A small audio captioner, trained from scratch: encoder activation silu.
Rows from block 7 of the audio encoder of a small audio captioner, named by matrix and row number. Rows with one number within an expert belong to one neuron, the router's apart. Each number is 128 + 24 x the weight over its row's rms, rounded and kept within 0 to 255. All counts start at 0. Numbers have three digits each.
Before each expert's rows are labels from the 100 clips, of 14976, where the router gives the expert most weight on average: "top examples" is what is common among them; "band" is the frequency band that holds the peak. Only what is clearly more common there than usual is listed. The data: chords played on synthesised instruments.
# router: slot weights (encoder.blocks.7.mlp.router.weight, 8x192), inputs 0-38
# up: expert up (encoder.blocks.7.mlp.up, 8x384x192), inputs 0-38
# down: expert down (encoder.blocks.7.mlp.down, 8x192x384, transposed), outputs 0-38

# expert 4
top examples: white noise
band: 250 to 500 Hz
router.4:079084085116138124100091157111130121136150134163145101097097149132131134113166134124103123125105159157186131178122130
up.0:123161128122111145121122183102162112121116125155169169145105117136090097102120129107136111116140190091180154111130123
down.0:128148141100102091145141080113137124120123114124129123140131203159118135139151120116163104090197118133112130190094163
up.1:168159150162158104136126112117119139142155130112077181127104093115117098082123127145127101092123170140164143103148116
down.1:124124163134169137127115126145071094083091139100125131126093123130140127136159128114134132158122122121093099138088141
up.2:111082121107113171116163109128124102121084104113119101131138109166125178158123136123147164137131085163073105149101161
down.2:096086091139137136093142143140110142144143142143170155143103096119125108121131148124071150133107155107138116140120097
up.3:129132134129149124157122137159139117112119122123157120142136124171123135120128115134171115135178156108158148113110123
down.3:118140128109081131136134089089185091133124137146164079115126156134117129125155120163131112115156084151124128162104131
up.4:092126155115121106116116136093145125097166103145131106172144121185116112150086122126090097160140150095147110139147145
down.4:113112146101106113114115121165126100132145125140123134144113172126075117162107109106159143118151157143155168133149133
up.5:115169119120120129137107141144132112105142105151181139119114123157141122135131150128112123114167168089137151126137132
down.5:152151162084092102153141117113140120120152116130131102134119185155128157126166089136179089115169155164178144117140138
up.6:117134112144115098117119120127113119075138124134132159127141126109134110101153124083098109080129154103099100104117136
down.6:131111110110117102119140119121108138128147126086096063129110115152172124092137130103157134152116159112139104107093147
up.7:122120119153118152153148144121137090072164093130157111137164115156157154108106139127085120107130113167060082140100120
down.7:153166134129093121112156122143121099146144142154131123134120122166135125154122109149149141170128125138196106125138115
up.8:123081123118115100120126146148123127160117134117109116130169169177123193133070095134140153157136092168100147141118146
down.8:120127093159113146133159120137168122163120138178185127140134123125105105170110153164128136102158096105124097174113101
up.9:143127155101121119100121132116117176171130151155126095128117122098124139131120161166106170131127137172181153147102163
down.9:164135152169182166144154137128154161167106102133118129139155104127124138141104117121113128109119105091108088099121123
up.10:112134108167130102157132170157116112142105150112143128134177149132142093130081142140140099130141176112127137120153141
down.10:135114122118118147094140100128160107114134128129147110101115137143140132159123087136132143127126082137110105177111108
up.11:134116140104152102120105102074157133139153133128114144093124096160143138125146120119176104126096119120179125116150124
down.11:088107125162082128146138093139139152133122123141123093151173100111132123127127153151116114146107122127098115158094143
up.12:136167120163123139128144162159117136105059147170088166153145138093123135102142158130103146135097141147119116120118126
down.12:161173135084161128099177152145134146121109158102140139131102085146148116120144104129085165193129111139110114131123126
up.13:123103122111130096123104166109141109106161102169138142108140135185121124129126137106081102142137144091111156133104135
down.13:135122111102086120085130130149107140164129132122133106137138137144136149121132078109165151138134145153169108127141093
up.14:111135116146134154127156145152153125104106120120146137140105091121173139165125109109145130132101104144107105127164149
down.14:122143170123128144176119117128143147141167168131108128086106136089148079117155173122101117083162147114118124142084169
up.15:142161142102149134129115131130142118086100125148147123153109143153073132172141164100130108140151126151146146136082138
down.15:113123154078099134134141105116132100120146104156132128163130173152134130157155138160144110103198120119120144158144149

# expert 3
top examples: the note C
band: 250 to 500 Hz
router.3:122114140074122144101091128089144118104139125102114082166099126129136102136120178156080090122161162168114135135130137
up.0:197157189126167120121148107139106146146138153125098111144140126147098120142119120113100168142122092168115152140139106
down.0:122136118114169137168101139106148152128115120131112190137124099150140123158115086137120133130121136115118111125160146
up.1:123109131124134108111143101143165125153138114144108126146111108138119090120083125114120097104172141118137115155110105
down.1:107152115191148161123158160157133129116107130129156147121136113140142114100157133169130137132090115127107101126131134
up.2:139129121135120179125152133100130126127133141140195130101116122124108109150110144110127141157156104094141163142144128
down.2:149178126149112157139124197160104102132120168104100120092120154138143128095137142120132118130118176117141106124156161
up.3:154153164140146148139130171135140133111128136154126109120089122135076129090156130102159085133101114110145119132163149
down.3:136129102108131131122130171141079143150143123121125131145137120116162138146098089116069134101133176109119164141111108
up.4:162200169129127181163116165104152104131156133144129130153157148097097118129162134093114123128126108086114154116134148
down.4:163123103137157141147159167128112146165133121156110182145195108142157155160083112150111126109112141094080155137139093
up.5:122131148091158104142169104161134133113108115107096093105139095159131134161127099094159136156115103128108103133139104
down.5:142129113175117144138155145124099139167183121161134096121153137087147106136101137118121116117133132087177103155119125
up.6:169142118137112098122181146150143120107148168126168153135162152139155142136163134113134128111137123065115112132132145
down.6:161119135073143099120137145143157169103148111098098126113078133143120145145127108137175110116153118113114146107140103
up.7:110126135165137132140123128115167145127097176138118128115138113145111116126167114126102132115140113081138113109092098
down.7:096123139112102111084130192161127163142090125082143117157106156149147120113104149123153133143128099139103121081150099
up.8:120137186146123132111129150100129138107134126116120117137122153134133122118112123171147089097169122113160141126158130
down.8:135138104143079129107110151109119114117140111102103120151166131119130159126178086111115103133138160130148144072143146
up.9:123141172140150138104151106143095137154110133122108116159108155147122088145116135147146145165113135142129093133106122
down.9:124140098120092088163090131066128094148133132146129098120170132129145175145102107156139109126118145113157143150152158
up.10:109091093075091083122118095153101138139139121134099140154149135123095107167071124119132143121124179169103143145132114
down.10:103142129170135159152171073125165114151098146145136161124135079145119140158148150147121152146121100107142137140133132
up.11:171182146137110166161117160114138096099136099152145129151112115120117081091174129112120114117134143089138131131152168
down.11:170137103138173155129158168162123170151138110096104147136135124124147139121098115115083144118117146114096150128118104
up.12:169141171136137146136113133128098144202135161097105114137138134118103112128102110064126178155085146130124125131153151
down.12:141119126161163142154135151169145135176183121140166152135143140108162153144147115137146118101121158098113115151161128
up.13:157136117155113151123125133152131113115126104113155141113124062102104148106083088083158149116101119160127112107137108
down.13:126135117130145129136129161140104133150132114104086134096110113108209075133116130103120104138110132094135107131135138
up.14:163156123141117130118147129099110127134153129153087114136153151137143118071180134108123120110142117077162120124104146
down.14:134100122116137112122152152205130136132169098146109149123152111130118140141096121102119133106143151100093149098123100
up.15:178184166138121165102105121109144107095149110157136118124148140131080133095144113130140129146136109089129117120118127
down.15:118144169136169125163148141161124153132120088079110175132135136145133145132098088095100117113130125146115117106152092

# expert 5
top examples: vibraphone-like
band: 250 to 500 Hz
router.5:083070094127084133147150105104104147121120150143142112140126089141132162132152137126103142156163109151105152103129091
up.0:136151129172130109137056164130121120154136132112129154168139134111157117100105133153158132130106177132156130135145144
down.0:137114154084133139080143113158174119087154131125082099146149124103096165134091080125134135129149098136125125106168124
up.1:125136150127147115159132117103123114112126066089104109143160089195184147120117107137139098115153115111109133096134113
down.1:118111102140100139113153141155085146155132138103127162129097145134165122130111140097101114111129140133110133135097133
up.2:179134110129128137089126142146092168154131133132135140091154115116142142094085129164092149169075170161141117127140149
down.2:113130092143114129101113100117142091102142130153138084149135112121097112181135121127130131092165109119180125119134111
up.3:126148139139132122157109155114123108130124135161124143123172097092092105133124109123114091111125143155149139114134118
down.3:167144140147125119093146113112119121143066156129099119122100107119135146122153155126089156137089123142081110138150097
up.4:109141134127116126151137129140130104116126091087147098155099127150106124129143124116133106143160142138156177121143097
down.4:138146199126108136143096124155112142148117135117098195127155127114172112118150125118163099115123166108135132129151173
up.5:125140116104099171153115121159115151155127135094127113153092147116154134137141110135124100193151138133148149162098175
down.5:104097107096125094130106104128110111139124148183153152138103154112133155143144150114160119112150135111108078134176099
up.6:115126144101104135115119120110151122088175112094147100154126134151104134137184126117141117162153122106181199081128089
down.6:126123141139141109145096119163097088179127155145097127140146132111141089144095146126110118128132159104071117159138154
up.7:146145146152142097154118157119124120154109098147099160160142117074110142153090080114113109143102151166136124109162125
down.7:122123142086137137125154078100163126130140177143130107113136139101142143165110143135137123120130099146079129166097124
up.8:163122127160137142107104159127116125172096101138160163088137084083095127112098126156125120137086170156132095141145169
down.8:114106093108118113120110075109136112135149151150125137158159175110081115153109099134165134116144128134149140146167161
up.9:138125128109114123136122133110143112096152081114136100128089106153116130130132091116127141171146127110188173082131146
down.9:124132161129129122149090115137114108144133142123124140145150166122118120135118120098140095082148160130098121123151164
up.10:126190150135137118138102166117140108158127097095102154119138071131105098136087113087104107118132142108131136154147145
down.10:116099138119111125152157075130174130121150145148137160106111155131065171136153148110159094120158115147063117138135111
up.11:125137133176136133111114111108106108125178112120108191120156120115146110137130135091140108114123120091114151118155192
down.11:111123133125135109088147151140144108094137128102125094125117102138095130109143139135147129145105115148117113160129086
up.12:125152147138149052160125122131118107135108112100065140156146131094113110130098061107154125114076115141107095109119123
down.12:130112123148137109160159094116140120156130157141150138138151147098153127140124164177127107130113093144118114151080116
up.13:167153153117125137140124130156149129133148114120085103134126137100115082118098140088104168134123136123141178156095115
down.13:132119100132129110137136145126108101126148111133128153100081150136066161116155141127124093115134135152120115095170174
up.14:135138152100150109179164105153115155100162100127108143180158180151132148162175150146123118119148119160130151117117096
down.14:130115102103108122107131162113111124131137128124087131112090088145144104118092107103130135101176110099128137120113130
up.15:126129161120139096177150123128189106136124124089125088126158100124143138178128101100091121191124097141159154124149109
down.15:129140136109120153130120101114149110099136133150132134136117141126135128107190135109158133095147146149106128128097149

# expert 2
top examples: block; marimba-like; instrument: plucked string-like
band: 4000 to 8000 Hz
router.2:179127161168145165121121136110117155128161154100089121112117151070110137112170146081157151164070157109161093093139140
up.0:122147123109122150113105178096126090133116115172136137141133162143105112139094121101146123109130123138100131128134120
down.0:162148127181160116115166121135139165109129165071098116153115117090116166091142119153170149128116103151143105104176118
up.1:132150143110137122127148125173131110157143148115142119155184146116135093114105128106109093157159144130148154168143140
down.1:130098114139148132092117135132119134093151113167150097132138093128126144110114172159144168127152109191138117106123141
up.2:117152155149128087138104126162129153165119154069102156149142137095139083150118118133097075176125161145113113096158182
down.2:100119116131111195132164155131137117118152106164171146134132127149142145162142136120121132116155148135117131156076131
up.3:165142136110111135143101107117070130107092106163132167147130135143132123136134141117171111119130097146117128109101126
down.3:135123164115128136112133134113168143130118131127090123116111140084165123074144115162135153146129111130139156116126143
up.4:158167107114110117102081059108088140130087123134132135122075111105115143127119159122116112139097151156109108105128146
down.4:113133095097080136145133144124134134136144129150138134159114148153143108091131110126131101121131145059102147119129127
up.5:117080115128108124113139117120096115146128160091152102104106103147124121144100166153146142109132055136110105134144108
down.5:102100085136149145200141124134131119158122134142134128121168117127134195102121072108113133159093161114173103107160125
up.6:126152143130124172164140123147129096050110122154158109128106154111145151139147148124160118151137086178144096100071135
down.6:143122156131137152093149144090132203128150133128092119138133141118139114060149137159097162095105123114121113118158129
up.7:134124131115123111134098072068119127138138099119170140117135090166134103125107127122156163130100129142121129119162136
down.7:138133117115098163145154191153166142124141126098140122126123182118153168101141157131133141144154169105129106098144119
up.8:148134110103144129110111074098111170139073155103143162110122118137147128108122121170136156116148154142155122099185139
down.8:116111082125099116183134169119122103154161113105121111140111154111121108089131112101102080121133151092104130109147114
up.9:137132102144143126096088101087103153095103090125111151120127129118133160095144118122139147102136117140121142100121141
down.9:165129103093106110118120122136101136144118136120081122132137149115156118086127129129178091113130141067106131142127152
up.10:135155110112129122136101072103091141126104171117134157125130084120103107122139151121123134124101142139139145112153155
down.10:116126117100109172170122169138142113126140129101143134121109152117129097145135088115136095112166103134089126120141116
up.11:140116143140097123091152127116134065153118086120099121141145118113099125120131128116147147114116054140134127134108126
down.11:156113135117153138098083142126132126107136129160124178116166116136171158126178156102122121117125161088135147126137107
up.12:120109100103120127112139101087081118172129103107103155129101148107109134162090141111122132124121074125117109101104100
down.12:095103128153164164120149140142175141149156156087127138160139099144149195116152078133134151129115135081148112114183107
up.13:171145132134132132107068138070080122127100098134139173141106074123108125143110150134152101131107131157078135155123129
down.13:131135140132104122118105124121125154127161131130080166132134146082170143124164103132168123127117168075178115111136108
up.14:098108113175135105137106133149145123142135125082105146101130119125140139150145110084096065156157132148101114113184138
down.14:095112098130112164106161136157134124171125145128143161166123119074150117175105119098152163133139147148141157102128125
up.15:144126114106130104114091085095111166135117140135111165138076130124128126155151128091128136135151149150145120113130093
down.15:102094106104116183144122167186142101181138145103151170131101139095164150138136097115117095108124143122099146107155094